config.toml
model = "model that answers yes/no questions on an image's attributes"
dataset = "scattered letters and digits in many colours"
train_examples = 195000
image_size = 64
crop_scale_min = 1
horizontal_flip = false
translate = 0.12
questions_per_image = 8
encoder_arch = "wide_resnet"
encoder_norm = "batchnorm"
encoder_activation = "prelu"
encoder_depths = [1, 3, 3]
encoder_kernel_size = 3
encoder_stem = "single"
encoder_avg_pool_shortcut = false
encoder_widths = [96, 192, 384]
fusion = "prefix"
fusion_encoder_width = 192
fusion_encoder_layers = 10
fusion_encoder_norm = "layernorm"
fusion_encoder_norm_position = "post"
fusion_encoder_activation = "gelu_tanh"
fusion_encoder_mlp_ratio = 2
fusion_encoder_head_dim = 64
fusion_encoder_fused_qkv = true
fusion_encoder_bias = "qkv"
fusion_encoder_qk_norm = false
fusion_encoder_parallel_block = false
fusion_encoder_inner_norm = false
fusion_encoder_positions = "learned"
fusion_encoder_connector = "linear"
init = "torch_default"
residual_init = "zero_last"
optimizer = "soap"
beta2 = 0.95
lr = 0.0036
beta1 = 0.9
shampoo_beta = 0.95
eps = 1e-08
precondition_frequency = 50
max_precond_dim = 1536
one_sided = false
adamw_lr_other_params = 0.0017
grad_clip = 5.0
ema_decay = 0.995
magnitude_pruning = 0.5
steps = 3600
batch_size = 64
epochs = 1.2
lr_schedule = "linear"
final_lr_fraction = 0.05
warmup_steps = 180
weight_decay = 0.1
adamw_weight_decay_other_params = 0.05
Rows from block 2 of the image encoder of a small model that answers yes/no questions on an image's attributes, named by matrix and row number. Rows with one number belong to one channel. Each number is 50 + 10 x the weight over its row's rms, rounded and kept within 0 to 99. All counts start at 0.
After each channel's rows are labels from the 100 images, of 14976, where the channel reaches its highest value: "colour at peak" is the nearest of a few named colours to the mean colour under the peak; "responds to" is what is common among them. Only what is clearly more common there than usual is listed. The data: scattered letters and digits in many colours.
# convs0: first 3x3 conv (encoder.blocks.2.convs.0.weight, 192x192x3x3, each kernel summed), inputs 0-191
# convs1: second 3x3 conv (encoder.blocks.2.convs.1.weight, 192x192x3x3, transposed, each kernel summed), outputs 0-191

convs0.161:58 42 46 51 27 51 43 62 34 41 42 69 50 39 59 49 39 45 38 56 53 39 48 42 37 44 45 42 57 47 55 38 53 43 47 42 42 35 55 54 53 63 69 57 32 52 52 53 52 41 35 44 34 50 52 35 65 38 45 29 62 44 71 69 43 40 62 36 57 70 58 67 33 58 52 40 32 49 56 43 46 55 37 74 51 34 54 54 54 57 58 47 45 53 41 46 40 53 45 53 47 41 72 55 56 50 25 59 43 49 47 70 54 47 48 48 62 52 57 35 51 33 44 39 46 48 46 37 50 65 46 54 57 69 48 39 54 55 38 51 56 47 69 60 39 63 66 60 32 61 49 52 41 43 52 57 54 62 45 52 50 50 42 42 45 46 69 45 64 59 46 54 42 47 60 52 44 44 49 45 50 45 50 60 65 30 63 72 47 47 45 40
convs1.161:54 48 45 31 48 58 49 60 46 34 54 57 65 34 38 48 64 26 47 43 26 40 53 36 43 58 50 46 46 54 59 32 51 49 39 55 53 60 48 47 47 55 35 57 52 49 60 44 51 51 64 53 36 50 50 47 42 56 40 40 49 48 39 64 55 54 75 67 43 41 58 58 55 45 51 55 54 56 55 42 66 37 47 66 50 31 59 34 32 48 42 51 52 49 39 56 49 49 65 41 67 70 56 45 52 44 53 69 55 45 45 42 59 50 51 67 72 67 51 52 51 41 36 55 50 41 46 59 56 75 44 60 53 40 53 28 57 44 64 53 62 42 55 32 37 29 50 42 41 46 57 35 63 60 60 47 60 50 48 58 42 49 53 52 41 44 35 63 60 52 57 70 43 46 42 53 54 55 66 35 32 57 50 39 45 49 28 40 60 48 43 63
colour at peak: pink
responds to: red

convs0.49:51 54 57 47 40 50 51 53 54 38 53 36 49 39 39 47 40 54 39 63 42 48 71 49 57 65 49 63 47 47 61 41 45 46 52 51 39 47 54 58 51 61 41 42 50 28 58 64 43 44 48 56 62 39 46 60 49 51 50 43 21 66 70 41 47 64 36 41 61 31 52 57 53 61 39 49 47 41 49 52 46 51 51 60 52 48 38 55 55 63 47 64 53 51 49 39 47 24 64 66 56 51 47 38 25 56 49 38 43 49 36 48 48 43 43 56 54 55 37 49 51 44 63 40 53 43 46 57 59 31 29 37 38 53 42 59 38 45 50 70 44 37 59 52 46 58 49 62 48 24 47 47 66 48 58 45 32 41 55 38 65 56 40 44 45 40 38 44 40 39 35 47 61 36 40 50 45 55 60 29 55 37 51 47 57 73 80 56 39 58 47 50
convs1.49:48 51 42 56 42 45 28 57 40 40 53 43 66 50 43 26 51 48 58 23 45 32 65 43 44 52 49 36 41 55 59 44 51 46 42 49 47 52 46 53 38 52 42 59 59 55 55 49 46 53 62 56 57 41 66 41 49 52 61 62 62 56 30 41 61 51 71 61 48 63 46 55 63 67 56 54 45 41 60 64 50 47 56 46 49 48 52 46 56 44 43 56 61 93 57 65 72 33 47 67 52 50 49 66 59 49 47 41 49 60 53 49 49 39 42 58 55 41 53 51 41 69 59 56 37 50 50 33 67 39 51 48 39 45 66 60 63 42 64 74 54 55 38 51 57 42 50 44 34 53 47 38 54 57 58 65 51 58 60 54 51 46 31 66 41 51 57 52 50 53 61 49 40 47 64 32 51 54 48 46 43 50 51 67 30 58 54 44 57 48 38 55
colour at peak: pink
responds to: red

convs0.134:60 52 49 48 32 37 64 58 49 41 45 62 53 50 48 56 54 27 41 27 55 52 61 44 52 39 54 46 76 65 67 60 62 32 48 48 43 36 53 46 63 42 48 40 50 74 51 54 61 59 45 44 36 47 64 42 40 46 39 35 52 32 42 61 59 46 55 58 50 46 46 57 60 49 53 55 55 43 62 55 51 59 63 48 65 42 65 48 54 43 54 43 60 58 42 32 53 59 69 60 60 49 39 45 45 35 61 55 48 49 43 60 56 70 41 33 67 50 48 48 51 36 51 57 40 55 56 77 57 40 55 67 40 27 45 41 36 52 52 53 62 69 48 63 52 47 57 43 48 64 46 38 32 54 49 33 42 55 43 39 44 61 38 31 30 38 51 42 48 51 34 47 32 46 45 47 54 53 59 45 35 46 49 46 46 59 52 45 53 38 55 40
convs1.134:38 46 37 42 60 62 44 45 59 61 33 57 41 44 45 46 45 57 48 64 24 45 50 37 52 60 61 53 48 39 53 43 42 43 41 52 45 48 50 63 59 56 48 55 64 48 79 45 46 28 74 49 41 46 45 43 40 63 51 39 69 61 35 64 45 49 54 72 41 52 59 46 55 43 52 44 50 41 65 23 39 63 45 68 39 45 47 52 56 44 40 45 63 51 49 41 48 69 43 56 36 34 64 57 74 57 39 56 46 50 66 50 62 62 40 58 62 43 40 64 39 45 58 55 53 61 34 61 46 45 61 52 41 45 58 54 47 48 51 38 45 41 53 44 41 41 44 43 50 48 25 31 56 48 49 38 60 46 49 35 51 46 62 57 58 62 37 56 59 39 26 40 60 56 35 47 58 49 52 42 45 49 45 48 52 61 36 56 59 60 62 46
colour at peak: pink
responds to: red; black

convs0.20:45 37 49 42 45 48 53 27 37 44 47 38 40 60 54 42 70 55 51 55 55 56 45 56 50 53 44 32 58 69 50 38 52 43 56 64 38 38 51 43 46 68 41 38 37 60 48 58 61 49 49 44 54 63 53 47 55 40 65 40 49 38 52 48 52 45 35 50 39 27 52 31 46 45 58 54 45 53 47 71 31 38 28 47 54 67 54 49 48 46 33 49 45 41 46 30 41 44 73 42 53 40 37 50 45 42 48 42 49 47 55 50 47 43 40 42 37 46 45 63 48 52 55 47 56 48 63 58 58 45 42 45 64 64 36 78 61 34 57 66 61 52 64 52 64 57 42 53 54 37 51 53 48 55 47 55 67 50 58 46 63 45 43 60 46 51 53 55 29 54 47 44 35 43 60 37 48 41 74 43 52 45 62 30 39 76 57 37 56 68 42 42
convs1.20:43 50 42 52 39 38 57 56 48 46 67 61 56 56 55 35 55 63 39 38 55 47 44 45 56 51 69 51 42 51 48 42 47 56 44 42 41 43 48 48 40 31 68 52 35 60 49 51 50 35 54 54 48 62 54 43 50 57 36 50 49 46 55 60 35 52 39 52 34 68 42 39 43 43 49 72 42 53 45 38 58 56 52 45 33 40 57 56 35 64 57 53 52 45 53 59 42 51 47 59 54 53 43 45 46 48 43 50 55 75 40 44 48 49 38 60 59 35 60 37 46 38 28 63 47 53 38 56 60 62 39 53 57 57 56 45 44 73 50 48 38 34 48 58 37 38 51 41 40 55 39 41 61 48 38 60 68 39 48 64 66 40 60 36 66 33 56 43 40 43 54 41 55 56 14 42 55 33 47 67 48 47 33 45 32 69 29 45 47 52 67 51
colour at peak: pink
responds to: red

convs0.5:37 47 52 50 57 47 67 70 54 67 57 42 50 38 50 50 66 58 58 46 63 52 44 62 50 58 46 70 58 55 67 61 61 48 43 35 46 37 42 37 51 37 38 46 63 52 47 67 44 54 38 48 58 33 73 55 51 45 25 52 58 47 37 42 36 50 63 54 57 52 56 74 55 36 53 50 54 47 46 49 65 48 53 49 43 61 48 33 54 52 54 67 47 40 52 46 37 43 56 42 39 56 52 51 43 40 78 52 53 70 46 44 60 66 47 36 55 59 57 56 35 23 38 41 58 46 50 52 55 32 59 43 43 59 46 47 57 50 69 48 44 40 44 69 65 55 46 39 48 54 62 43 45 49 69 52 43 65 58 37 45 46 53 56 51 50 60 46 47 58 29 59 55 60 57 37 41 60 50 53 46 42 48 71 35 50 61 46 51 68 66 46
convs1.5:55 51 52 68 51 36 40 49 54 39 41 31 41 26 44 41 40 45 54 39 44 55 48 58 58 45 55 48 42 57 54 35 50 49 54 35 36 44 73 42 47 56 65 53 32 45 36 58 46 36 60 39 51 46 43 43 42 58 59 47 53 31 42 49 56 55 24 56 49 37 61 42 55 40 60 35 45 50 51 95 37 42 61 62 55 48 71 45 50 26 45 40 40 47 49 51 58 38 44 48 47 68 46 45 43 46 55 52 38 48 60 57 49 36 54 43 48 58 63 63 53 42 37 52 47 52 38 46 56 38 49 50 64 61 56 56 52 53 43 53 55 59 60 41 53 47 43 45 57 65 45 50 52 34 43 39 49 44 35 38 53 44 63 42 51 49 58 49 55 44 47 56 46 44 39 56 47 50 37 49 29 77 28 74 50 55 52 59 39 60 50 62
colour at peak: red
responds to: red

convs0.0:47 62 58 40 09 59 49 34 64 63 62 37 65 50 51 56 62 55 55 53 55 52 45 46 58 27 42 47 47 43 56 54 49 60 53 67 46 35 36 49 53 42 40 53 46 44 40 47 62 38 43 33 50 48 48 55 25 51 54 59 54 48 24 44 44 42 53 49 39 56 50 31 58 46 35 42 32 41 45 67 56 60 49 46 59 43 55 44 41 62 54 47 41 53 70 49 57 50 55 50 23 54 53 57 52 50 37 34 52 58 54 47 45 53 40 56 41 53 50 52 72 37 45 36 35 54 53 55 57 55 56 44 46 51 59 45 58 52 43 40 44 41 55 36 34 46 55 79 64 59 50 51 53 57 40 36 55 30 38 38 56 51 53 77 38 54 45 45 57 61 33 59 35 47 53 55 54 40 60 56 51 31 41 46 42 55 50 47 45 51 56 55
convs1.0:42 17 57 48 58 43 59 46 64 51 47 45 45 42 33 69 51 57 56 50 38 57 41 52 44 60 39 51 38 53 34 61 66 55 23 51 53 43 38 42 50 71 36 56 55 48 64 51 31 51 59 62 31 51 45 49 55 55 65 48 53 60 75 64 68 47 59 55 43 41 67 69 51 52 43 54 45 66 51 50 62 48 44 44 53 63 50 43 62 34 54 60 48 54 35 55 52 38 38 54 62 46 43 40 47 54 41 66 35 49 38 45 48 50 51 41 46 49 44 46 58 60 54 51 68 42 51 57 49 47 48 35 54 65 21 43 47 52 49 47 34 50 47 56 57 50 57 25 51 65 50 34 45 47 58 54 54 60 48 48 48 45 36 53 35 45 44 42 54 46 48 61 36 59 70 45 48 54 58 40 56 72 66 39 40 48 62 50 60 56 37 61
colour at peak: red
responds to: red

convs0.98:52 49 49 49 50 48 59 39 59 33 46 67 63 57 50 44 47 44 46 53 46 43 51 41 56 36 61 40 49 52 49 59 48 46 48 50 46 65 80 50 53 48 70 58 29 42 54 43 46 42 50 38 55 41 55 62 59 60 56 48 47 48 43 51 42 59 37 54 49 47 48 23 49 47 46 41 50 55 51 55 59 69 40 42 48 68 60 45 57 47 67 28 59 55 54 55 50 56 63 27 48 65 46 41 54 50 32 31 66 49 36 47 43 32 48 44 55 55 63 52 63 61 67 49 23 51 49 75 57 71 48 50 44 41 44 32 37 64 45 57 50 48 62 52 50 50 37 49 50 55 57 55 45 50 54 62 51 58 38 48 56 52 42 65 55 60 60 53 62 67 45 61 28 62 75 59 38 45 50 57 66 46 54 41 41 51 35 60 69 57 57 52
convs1.98:55 45 46 64 50 48 46 55 76 43 56 29 50 51 40 47 46 43 53 52 46 46 62 34 30 42 33 41 38 53 36 36 56 49 36 44 40 57 53 42 42 41 37 50 37 71 54 61 44 55 51 59 43 43 50 51 60 39 52 57 52 66 38 57 62 45 65 38 49 33 67 81 53 56 48 52 55 58 55 52 67 41 52 54 45 29 60 22 53 50 33 64 49 36 49 38 53 48 36 47 66 59 49 41 55 43 52 58 44 49 64 58 48 49 63 57 55 57 61 43 47 47 38 36 39 53 57 61 44 59 50 29 38 52 58 38 54 34 59 60 47 33 39 53 46 46 51 35 42 47 28 26 45 45 51 42 53 63 45 48 55 43 53 43 28 61 41 47 53 32 56 59 41 52 42 61 51 40 49 63 45 53 56 69 51 41 44 45 37 47 47 43
colour at peak: pink; red
responds to: red

convs0.92:41 36 54 48 48 44 70 54 37 45 60 28 42 60 50 69 47 39 38 66 53 48 50 39 56 51 55 46 45 51 44 50 37 58 53 59 43 52 41 53 51 61 33 56 48 46 51 25 60 43 55 42 62 38 57 68 51 55 53 38 67 49 46 58 54 51 41 56 49 43 49 48 44 59 49 56 53 55 50 55 40 67 50 39 59 41 80 51 53 54 58 60 43 54 46 48 45 37 52 67 48 55 40 45 47 67 40 73 61 42 64 41 44 59 42 76 55 52 50 37 41 45 53 57 41 46 56 60 53 49 57 56 41 61 55 50 38 54 39 42 47 57 50 57 22 67 53 40 43 57 39 40 58 55 53 41 56 29 47 52 55 46 49 57 59 46 51 38 62 39 33 39 48 38 61 40 48 34 51 16 64 33 76 53 39 40 43 33 56 51 41 50
convs1.92:49 52 49 37 53 47 55 39 41 39 57 55 56 52 54 48 55 56 58 48 71 61 49 61 45 51 52 54 42 48 29 54 48 56 52 59 29 43 37 48 46 52 58 48 36 49 36 65 54 32 58 55 69 49 46 67 42 36 48 65 42 74 45 62 70 51 38 56 55 57 52 71 52 52 42 48 43 70 55 50 54 44 44 54 50 41 38 34 64 55 51 40 54 32 55 34 61 54 44 45 43 32 67 50 64 48 47 62 40 44 40 56 39 34 48 57 43 38 47 43 51 42 59 52 63 50 54 46 44 56 41 45 53 52 51 48 67 56 61 49 60 43 62 19 61 29 44 46 42 41 51 48 55 33 22 29 61 55 43 46 46 53 54 41 38 50 32 54 54 30 54 55 37 46 43 50 45 53 65 55 51 41 31 30 55 62 43 55 63 49 58 65
colour at peak: red
responds to: red; blue

convs0.12:60 61 51 56 43 54 26 52 53 64 45 25 54 39 55 42 53 51 51 38 62 49 59 44 65 42 50 35 49 58 48 58 34 70 31 64 43 58 26 48 43 52 59 64 40 52 39 59 52 44 52 38 64 58 57 49 48 28 43 45 43 31 37 34 28 54 48 56 62 32 50 44 46 53 45 44 50 45 40 51 50 46 43 36 41 50 43 47 54 49 49 54 36 37 65 48 36 48 53 40 38 37 49 33 67 61 52 42 45 60 36 63 45 52 52 64 38 45 52 49 58 54 45 38 37 44 47 51 46 27 33 41 54 51 29 53 48 54 34 33 55 38 44 30 46 39 42 51 45 49 48 55 56 71 36 40 42 54 48 59 59 57 37 51 59 37 41 59 40 55 42 33 40 53 53 47 50 52 41 55 47 53 61 37 26 48 50 69 51 52 46 66
convs1.12:43 52 53 57 44 40 62 47 42 49 51 43 48 53 64 41 32 47 63 36 27 53 42 78 46 51 39 42 48 58 61 45 32 41 44 32 51 48 42 49 42 27 57 68 59 58 58 66 56 56 36 58 41 47 50 42 48 44 47 50 47 55 35 51 50 63 56 48 43 80 59 36 59 61 37 57 43 48 45 54 41 58 62 47 45 58 69 47 41 51 50 42 39 45 48 47 48 37 56 41 54 25 63 42 37 43 47 73 53 40 72 57 38 56 50 53 38 39 59 54 63 40 31 63 49 51 37 51 30 46 50 40 59 70 60 48 49 48 57 54 49 40 47 59 39 55 48 48 29 58 44 36 60 51 50 39 47 56 51 59 40 33 40 63 58 58 66 41 50 56 33 47 43 45 35 57 56 52 63 33 55 43 44 63 53 62 61 43 62 44 60 53
colour at peak: pink
responds to: red

convs0.16:44 48 39 42 61 50 44 33 66 32 60 41 49 42 38 40 49 58 54 44 51 43 54 42 46 45 48 51 35 59 29 52 54 30 37 55 55 39 55 34 54 49 48 37 64 50 44 41 72 55 34 59 27 54 52 49 57 50 57 36 58 31 58 51 58 44 46 44 57 49 54 50 66 46 55 43 40 48 45 40 50 54 29 39 56 43 34 53 26 40 44 54 41 51 43 66 72 62 61 60 38 37 44 33 49 34 45 75 57 47 44 47 48 62 48 45 35 54 41 52 45 48 51 38 60 59 46 41 46 62 51 51 52 38 64 42 49 41 57 56 47 67 49 64 58 43 39 35 26 73 74 45 57 46 59 50 38 49 43 52 53 49 53 49 51 32 49 36 33 55 34 41 44 32 49 47 42 51 49 40 52 43 46 52 50 53 30 45 28 49 53 56
convs1.16:49 56 57 34 77 49 57 41 33 48 32 52 42 46 37 50 56 77 63 54 63 31 52 60 34 63 52 48 55 60 49 39 61 42 31 50 50 47 62 40 47 50 55 56 54 58 66 60 31 50 62 66 80 46 52 57 48 56 65 28 54 61 40 56 38 62 46 47 45 63 39 41 47 50 43 63 37 50 52 63 49 55 39 43 38 53 59 54 60 40 38 43 47 33 58 36 56 58 41 56 32 47 44 48 49 47 47 44 35 45 60 44 55 66 40 71 41 38 49 42 62 39 38 46 57 45 51 44 59 52 60 56 52 44 56 46 31 38 55 42 50 52 57 51 44 63 34 65 62 44 25 40 63 59 36 58 60 43 51 59 42 65 40 48 69 56 48 49 39 43 52 47 37 49 50 43 59 45 55 50 62 44 49 53 49 61 52 54 51 28 57 47
colour at peak: red
responds to: red

convs0.27:24 53 59 65 49 45 58 36 65 49 50 49 66 35 47 47 58 56 38 54 71 51 34 45 41 50 62 45 34 57 46 33 59 47 59 54 40 51 42 58 70 52 53 46 42 49 57 40 65 53 47 56 51 23 40 55 40 47 59 46 61 48 57 47 53 34 44 56 43 61 41 56 68 42 39 39 33 50 47 49 50 50 46 47 44 39 39 45 59 49 47 44 78 46 63 35 37 66 47 54 29 46 42 59 60 47 60 47 50 63 46 43 45 53 58 63 61 40 65 48 44 69 37 42 61 48 42 45 42 40 52 44 54 45 60 49 30 42 36 47 45 40 51 50 46 70 66 60 42 48 43 45 42 36 38 32 42 21 58 57 49 55 51 52 43 49 56 50 48 48 55 50 42 65 51 43 52 37 57 56 71 52 33 37 37 71 46 70 49 45 50 55
convs1.27:29 49 30 56 84 53 43 35 50 55 55 48 44 48 52 45 37 47 32 34 59 60 51 53 54 53 57 41 55 52 53 56 42 51 49 44 52 75 46 66 60 42 35 62 53 55 38 43 60 49 39 56 48 40 51 32 57 56 43 57 48 39 37 59 54 57 51 42 45 87 55 41 48 43 56 47 66 30 54 37 54 60 51 49 61 38 46 57 42 46 47 56 37 44 38 57 44 65 43 61 43 43 49 42 26 51 57 58 59 50 31 58 43 46 42 58 46 55 51 51 47 45 72 65 50 45 53 49 45 58 59 55 52 46 82 54 30 72 62 52 61 60 43 66 42 53 56 42 63 43 49 48 60 45 51 67 57 68 48 66 71 34 56 39 47 49 54 52 58 49 48 33 46 51 57 45 60 58 59 58 54 48 45 44 64 48 53 54 54 49 46 55
colour at peak: pink
responds to: red